config.yaml
encoder_arch: "vit"
dataset: "chords played on synthesised instruments"
hop_length: 320
input: "log_mel"
encoder_positions: "relative_bias"
text_encoder_layers: 12
text_encoder_activation: "relu"
steps: 6500
Rows from block 8 of the text encoder of a small contrastive audio-text model, named by matrix and row number. Rows with one number belong to one neuron. Each number is 50 + 12 x the weight over its row's rms, rounded and kept within 0 to 99. All counts start at 0.
After each neuron's rows are labels from the 100 texts, of 14848, where the neuron reaches its highest value: "tokens" is the input token at the peak. Only what is clearly more common there than usual is listed. The data: chords played on synthesised instruments.
# fc1: MLP up (text_encoder.blocks.8.mlp.fc1.weight, 512x256), inputs 156-207
# fc2: MLP down (text_encoder.blocks.8.mlp.fc2.weight, 256x512, transposed), outputs 156-207

fc1.274:61 49 35 50 51 36 60 32 58 45 28 68 51 68 64 36 55 56 58 32 48 30 51 39 53 46 47 34 55 54 50 20 48 54 54 46 59 30 57 58 54 46 24 60 51 50 47 50 46 54 57 39
fc2.274:70 42 51 57 47 66 44 68 40 56 68 38 65 47 64 65 45 31 42 71 59 66 47 56 45 47 56 50 42 51 42 77 59 46 32 65 29 53 54 42 57 52 66 40 88 34 43 58 55 40 42 53
tokens: "section"; "mains"; "hum"; "with"

fc1.381:60 67 40 60 59 53 37 69 68 45 37 59 51 59 60 48 63 49 45 44 43 66 61 36 43 39 47 60 32 35 45 35 43 21 34 44 42 42 68 51 51 26 51 60 52 65 66 60 41 49 35 61
fc2.381:55 42 58 32 37 51 74 44 44 48 50 77 48 37 43 77 46 42 56 50 65 32 34 46 44 33 74 45 47 46 55 48 59 52 58 49 55 56 44 56 51 51 53 65 28 36 33 48 53 45 68 41
tokens: "pad"; "lead"

fc1.442:55 46 43 76 51 54 26 57 64 56 53 79 45 37 27 63 60 46 49 37 42 46 78 59 59 64 48 62 44 63 46 72 51 49 40 65 51 37 38 53 57 54 40 63 56 70 57 45 41 39 71 67
fc2.442:51 40 31 41 58 45 49 46 46 66 50 30 48 52 41 56 54 33 56 56 62 54 58 58 36 44 48 69 53 38 56 68 48 47 71 32 36 37 58 62 49 62 57 47 52 48 43 72 51 59 50 51
tokens: "white"; "noise"

fc1.479:52 59 74 49 47 57 39 36 53 22 56 44 63 44 54 45 42 56 58 53 26 52 61 62 62 26 44 71 51 34 41 50 46 53 65 49 48 54 39 41 25 52 65 57 55 41 37 72 85 42 59 55
fc2.479:45 34 47 62 62 46 62 54 34 75 49 65 31 60 60 52 55 37 46 49 53 58 28 47 30 58 41 59 49 62 57 67 43 51 51 57 48 44 58 50 38 53 41 38 48 56 60 51 17 61 33 44
tokens: "horn"; "muffled"; "mains"

fc1.413:57 13 68 34 41 51 60 24 47 59 47 64 51 40 54 44 54 57 24 71 49 56 57 45 37 43 47 57 59 35 53 72 50 53 37 51 46 71 43 39 36 50 55 59 66 72 41 45 43 48 56 40
fc2.413:52 56 42 58 37 44 39 74 65 44 18 50 46 48 35 49 65 43 53 30 43 37 73 62 54 44 37 52 38 54 62 40 65 66 55 47 61 37 53 65 68 59 64 63 55 32 61 41 40 53 63 76
tokens: "horn"; "with"; "a"

fc1.302:63 43 71 67 42 64 36 68 45 39 51 58 55 33 59 28 58 41 40 68 44 51 49 59 51 61 41 40 53 52 62 52 44 51 66 74 40 49 69 54 56 47 69 58 52 63 52 50 44 67 47 40
fc2.302:34 64 38 50 56 56 65 39 64 63 46 30 37 64 47 74 71 42 25 34 32 52 40 58 51 50 81 49 31 43 39 48 74 34 52 35 54 36 49 74 43 42 49 67 31 55 48 39 39 41 62 63
tokens: "white"

fc1.50:48 40 46 57 52 69 49 43 61 48 66 62 47 47 55 52 39 54 51 51 68 60 45 48 48 64 61 48 44 69 54 38 38 63 41 66 58 60 48 48 53 41 53 45 71 24 51 56 40 32 42 60
fc2.50:50 54 55 43 56 38 51 56 51 67 55 37 49 59 34 65 75 62 66 32 38 41 59 43 49 32 55 43 59 35 46 41 39 48 61 70 58 46 64 45 58 52 34 74 41 77 28 57 55 41 69 53
tokens: "pad"

fc1.354:58 40 45 59 45 54 61 72 58 20 62 56 28 35 64 39 53 39 57 38 42 45 64 53 61 68 51 51 47 47 44 54 43 51 37 56 64 38 37 47 46 65 30 68 50 72 27 49 43 64 62 55
fc2.354:51 44 54 47 35 37 40 25 50 45 26 63 63 51 63 42 47 58 61 55 45 49 46 44 42 32 78 49 43 47 51 69 42 61 73 27 43 38 44 64 38 35 61 28 54 23 52 43 53 43 48 36
tokens: "section"; "marimba"

fc1.60:31 46 44 43 57 32 63 62 66 38 38 76 68 47 52 40 35 40 56 60 37 48 73 58 35 53 48 64 49 54 63 20 30 52 42 73 36 49 23 43 31 69 35 49 41 47 46 66 43 49 52 39
fc2.60:61 74 49 36 56 59 45 42 33 53 62 24 35 45 50 56 59 53 41 36 57 44 26 44 60 41 42 61 35 47 35 72 59 47 65 35 52 44 43 50 51 47 54 59 30 57 42 35 59 52 55 72
tokens: "pad"; "7th"; "reverberant"

fc1.84:68 40 44 60 46 65 53 33 62 76 38 57 33 43 31 29 71 45 39 49 17 51 38 55 42 61 61 69 45 48 54 52 53 50 19 57 49 55 51 48 49 47 45 64 62 44 46 41 59 44 53 51
fc2.84:33 49 50 22 42 62 54 47 64 29 60 57 59 67 90 57 33 49 44 65 40 35 65 38 63 69 57 58 33 68 57 55 64 40 54 59 42 69 51 37 49 58 56 54 37 61 49 58 44 69 49 44
tokens: "white"; "noise"

fc1.64:21 35 45 48 38 48 49 71 55 65 55 72 18 60 50 59 65 51 61 56 42 41 43 54 46 38 49 48 39 48 62 39 56 71 44 68 50 45 49 13 43 39 40 48 41 52 63 34 38 37 62 46
fc2.64:80 40 37 35 56 60 43 44 58 31 48 58 65 13 60 38 46 45 42 42 51 62 50 48 37 48 49 64 54 54 39 82 45 30 42 44 57 35 50 53 51 40 52 36 45 57 39 50 63 58 57 47
tokens: "pad"

fc1.482:54 61 48 55 41 57 67 63 66 58 58 58 40 58 55 58 39 54 64 46 41 49 36 44 33 29 48 46 70 59 58 51 35 68 41 51 49 58 43 44 53 47 60 29 45 36 57 58 61 35 37 60
fc2.482:38 34 59 43 55 34 56 36 42 40 36 54 58 46 52 49 69 42 44 65 62 55 61 39 32 52 40 78 51 39 51 75 53 50 32 40 50 43 30 60 35 50 75 63 69 47 54 52 70 40 54 45
tokens: "horn"; "reverberant"; "muffled"; "in"

fc1.65:52 64 66 54 52 61 43 17 38 59 59 41 40 42 52 49 42 41 39 31 61 38 62 45 64 25 46 39 70 34 34 44 67 62 36 65 30 63 67 25 81 59 55 57 35 61 59 42 61 62 47 57
fc2.65:40 50 63 44 57 38 59 67 65 43 51 55 73 59 57 51 52 55 54 51 24 62 30 68 36 56 54 61 49 42 44 57 56 40 75 32 55 34 46 50 45 44 46 55 77 55 57 63 35 52 51 37
tokens: "horn"; "#"

fc1.273:43 46 45 58 47 57 57 44 72 41 54 64 45 48 60 20 54 52 51 43 51 55 57 46 28 44 48 53 41 59 44 54 35 44 26 57 56 33 73 68 44 40 63 50 72 55 44 59 45 44 34 44
fc2.273:63 51 62 40 38 62 40 45 58 66 52 63 72 54 43 58 65 48 60 53 34 44 27 63 42 53 59 43 44 66 48 46 55 34 73 56 60 74 42 44 36 47 31 53 46 48 58 49 45 40 69 42
tokens: "pad"

fc1.469:42 29 50 58 62 53 48 44 44 47 50 59 54 62 46 39 51 43 50 38 61 53 63 60 44 59 37 29 47 54 51 37 63 59 56 60 31 58 53 88 71 33 50 40 65 54 39 35 36 37 37 57
fc2.469:64 61 25 43 40 38 44 51 52 32 60 54 51 42 51 61 69 78 45 65 67 45 41 52 65 45 62 48 53 40 41 47 38 56 45 40 71 56 51 32 34 70 64 80 28 41 46 41 64 53 50 56
tokens: "section"; "marimba"

fc1.33:58 60 41 52 45 57 49 36 28 55 58 33 52 66 51 65 61 51 37 61 29 32 58 40 45 47 53 48 68 52 61 64 55 39 58 51 39 41 58 45 32 60 62 60 68 59 66 47 60 73 52 50
fc2.33:49 52 54 60 63 60 72 70 53 44 40 61 59 50 52 42 34 20 49 27 55 57 44 70 58 64 52 43 23 37 53 57 68 49 45 37 52 68 50 45 61 42 43 49 36 53 42 51 29 59 46 50
tokens: "7th"; "string"

fc1.309:54 62 55 45 61 63 32 63 42 44 68 41 43 81 54 60 58 49 64 52 34 31 42 37 37 50 21 73 63 46 48 61 52 54 58 56 49 52 67 56 50 52 38 55 38 50 50 70 33 59 69 59
fc2.309:36 60 67 69 60 37 51 38 60 41 28 44 48 24 59 54 51 48 53 54 68 62 34 69 53 40 56 22 28 47 71 50 67 34 35 53 49 46 69 40 65 54 50 66 59 50 60 43 46 64 58 59
tokens: "white"; "noise"

fc1.298:56 53 59 43 50 43 48 75 45 57 50 69 46 39 61 61 31 71 81 43 48 45 58 47 51 46 52 33 42 45 54 76 56 36 51 75 51 50 46 34 62 46 52 51 57 69 53 50 23 27 63 41
fc2.298:58 52 51 41 70 58 62 44 47 39 42 42 66 55 21 41 63 44 60 53 61 62 59 53 37 55 29 70 52 33 43 47 43 46 49 20 39 38 34 53 29 43 40 51 47 31 44 45 57 68 38 47
tokens: "pad"; "lead"; "quiet"; "clarinet"

fc1.56:50 40 74 65 50 65 42 57 57 60 46 42 55 55 37 66 43 71 81 59 31 56 54 48 66 48 81 49 40 55 46 32 63 59 34 41 65 59 26 55 29 70 71 52 64 55 69 26 46 53 56 50
fc2.56:50 68 40 65 54 53 47 48 28 48 60 55 35 41 44 58 61 51 61 54 68 39 39 55 50 54 57 50 52 40 28 64 64 30 62 48 52 42 65 36 30 57 46 70 41 35 57 51 47 51 56 60
tokens: "g"; "down"; "strummed"

fc1.185:61 54 73 46 60 56 51 43 33 58 58 74 27 31 53 49 46 65 48 38 49 39 40 79 63 46 37 45 32 62 76 35 58 47 63 58 27 60 47 58 62 42 52 45 29 66 45 51 31 41 72 48
fc2.185:52 30 45 40 48 25 58 57 50 58 63 55 64 52 29 61 57 48 54 51 54 51 50 62 58 63 45 46 14 56 48 42 49 51 46 62 77 61 67 38 52 48 58 51 71 46 41 60 45 46 28 47
tokens: "white"; "noise"

fc1.382:57 23 54 36 41 59 46 45 67 57 38 54 68 50 51 53 31 36 54 59 82 85 63 44 69 53 42 55 48 40 29 27 53 52 59 32 44 63 40 57 57 37 63 45 51 25 52 62 49 57 52 33
fc2.382:39 61 53 49 53 61 45 44 50 55 49 54 17 63 55 25 60 70 43 43 33 19 47 41 20 43 57 40 62 50 40 68 41 54 56 56 49 53 57 31 35 57 30 41 33 67 47 42 52 51 52 63
tokens: "section"; "e"; "#"; "muffled"

fc1.38:40 62 51 60 84 48 62 53 24 69 33 51 45 71 48 40 64 67 53 38 46 54 61 34 50 52 41 31 52 57 45 54 38 35 72 43 36 52 52 35 69 62 34 59 55 56 36 29 45 77 74 57
fc2.38:41 50 53 40 32 58 48 56 55 52 71 33 56 32 68 68 42 32 57 63 53 50 59 55 54 58 47 33 44 47 48 47 61 36 40 54 67 46 67 48 28 29 76 57 51 54 38 67 30 42 37 30
tokens: "white"

fc1.37:62 51 36 44 66 38 55 43 60 56 51 34 37 48 39 52 44 46 57 59 42 56 49 56 74 42 52 45 47 69 47 55 49 49 66 36 39 46 46 54 70 53 47 52 62 51 56 45 55 61 64 40
fc2.37:44 51 67 56 36 86 38 52 42 48 47 61 43 50 63 40 47 34 48 57 47 56 51 49 34 55 54 50 44 49 46 55 61 53 36 62 59 65 46 43 42 43 63 39 46 50 56 48 50 38 57 70
tokens: "section"

fc1.293:56 49 29 60 50 46 70 63 57 41 62 54 56 48 48 38 43 55 39 39 38 63 60 29 27 46 38 47 33 50 59 45 43 39 42 43 41 57 41 66 47 51 54 49 24 56 57 65 54 37 53 53
fc2.293:46 38 36 58 42 79 33 58 67 38 50 46 37 47 58 45 48 44 58 50 66 42 50 64 62 24 58 38 63 67 49 34 50 63 53 53 57 40 43 53 47 23 66 51 60 41 33 44 49 74 65 38
tokens: "g"; "arpeggio"; "chord"; "with"

fc1.507:64 38 45 39 72 45 61 48 55 37 58 36 48 52 35 22 30 59 49 55 50 47 37 54 51 66 41 32 52 54 44 59 50 54 67 42 69 56 63 47 55 36 55 75 73 60 35 43 42 57 58 35
fc2.507:48 35 43 44 50 59 59 66 65 61 43 46 52 63 54 68 52 74 68 63 49 61 50 41 33 44 51 52 53 58 60 61 46 50 51 58 26 46 42 63 46 42 47 33 40 58 55 41 72 45 54 69
tokens: "7th"; "strummed"; "clipped"; "c"

fc1.410:64 55 58 54 67 58 42 55 50 48 62 39 29 62 27 48 61 55 56 50 25 53 47 64 49 76 53 53 64 65 21 34 62 34 65 55 71 59 55 56 37 61 50 34 61 49 31 50 52 62 68 58
fc2.410:32 19 47 53 52 48 49 49 34 68 46 53 51 34 48 58 54 41 27 43 69 28 41 62 44 38 68 46 37 51 64 58 45 60 48 38 29 49 35 38 21 51 42 81 34 42 68 59 48 58 44 59
tokens: "white"; "noise"; "mains"